config.toml
arch = "vgg"
model = "image classifier"
dataset = "rendered landscapes of hills, water and sky"
train_examples = 72500
image_size = 48
crop_scale_min = 1
horizontal_flip = true
translate = 0.06
rotation_deg = 10
targets = ["land"]
num_classes = 7
norm = "batchnorm"
hidden_act = "silu"
depths = [3, 3, 3]
kernel_size = 3
stem = "single"
widths = [64, 96, 144]
downsampling = "stride"
label_smoothing = 0.05
loss = "cross_entropy"
init = "torch_default"
optimizer = "cautious_adamw"
learning_rate = 0.0049
beta1 = 0.9
beta2 = 0.99
eps = 1e-06
ema_decay = 0.999
max_steps = 34900
batch_size = 256
epochs = 123.2
lr_schedule = "linear"
final_lr_fraction = 0
warmup_steps = 1740
weight_decay = 0.0
Rows from block 3 of a small image classifier, named by matrix and row number. Each number is 128 + 32 x the weight over its row's rms, rounded and kept within 0 to 255. All counts start at 0. Numbers have three digits each.
After each channel's rows are labels from the 100 images, of 14848, where the channel reaches its highest value: "responds to" is what is common among them; "peak on" is the class under the peak. Only what is clearly more common there than usual is listed. The data: rendered landscapes of hills, water and sky.
# conv: 3x3 conv, stride 2 (model.blocks.3.conv.weight, 96x64x3x3, each kernel summed), inputs 0-63

conv.8:094121171117128163145128148081147097165145120147119196118133161107064083130174142105176077135131124139144067077105165131109084128139116085033162117170153144136140093139083147171144147104093152
responds to: snowy peaks; sunset; sun or moon in view
peak on: snow; steep ground

conv.54:071124087116109144100136174093125177167168197084109119137116126129101094158125103086161130100153107157148151067089189119150092167122084123122156099123144108118078140139147107164133172075122206
responds to: sunset; red mesas
peak on: gentle ground

conv.57:079100116117068133079120135136096095102135133101102058144115135099165100170124105124096094120156083104143137082094127015130122134092155100137145134145174081090121171153083105094122121133145072
responds to: red mesas
peak on: gentle ground

conv.70:127141114139119134133126136133114172113115113110123051148120160136157011138078102164071102152061085129137103061149122085124100143115102119186122140118183149117141092121135112133097154138114068
responds to: sunset; purple alien crags; sun or moon in view
peak on: steep ground

conv.14:188126149096090101131184160157029132160122126169159138137158203179141169121187187084104159110158138142121143152164102148091121121160109159141108100125145109110152154144166110116132137122172168
responds to: red mesas
peak on: steep ground

conv.4:113084144126116122129133113147131150130124136057084115151088148131121142069150130079131118108181093153098104097151139098127080068153108154137142109124099167150075087151137089105014094130176088
responds to: sunset; purple alien crags
peak on: water

conv.68:123095124129220161145153107135131146078144165099127075167137071176129073172110136137112140109115095096118161069149129106152129131061151158129108148117147099148159115096098154164104137125042082
responds to: sunset; red mesas
peak on: steep ground

conv.0:118099131110112114086132108092113110124152111113149068120142122111166121106156129107035120127134127106144158089210150109145135147085083101074164168135115124139078209108121142146179107143159201
responds to: red mesas; sunset
peak on: steep ground

conv.56:134142094171139154118083147138097055138100186089117108122086086074129131113082113102142113150117113154079171048102154118100130100090078152111069105151077110113096125072089123142108117090149132
responds to: sunset; purple alien crags; land: red mesas; sun or moon in view
peak on: gentle ground

conv.73:159141091125189151106099061124127122116124145125108030146123080120111098107108131158150125102067104061128119105142115123139128126043135088118136150072132117140146057104129184132143113098080132
responds to: red mesas; sunset
peak on: steep ground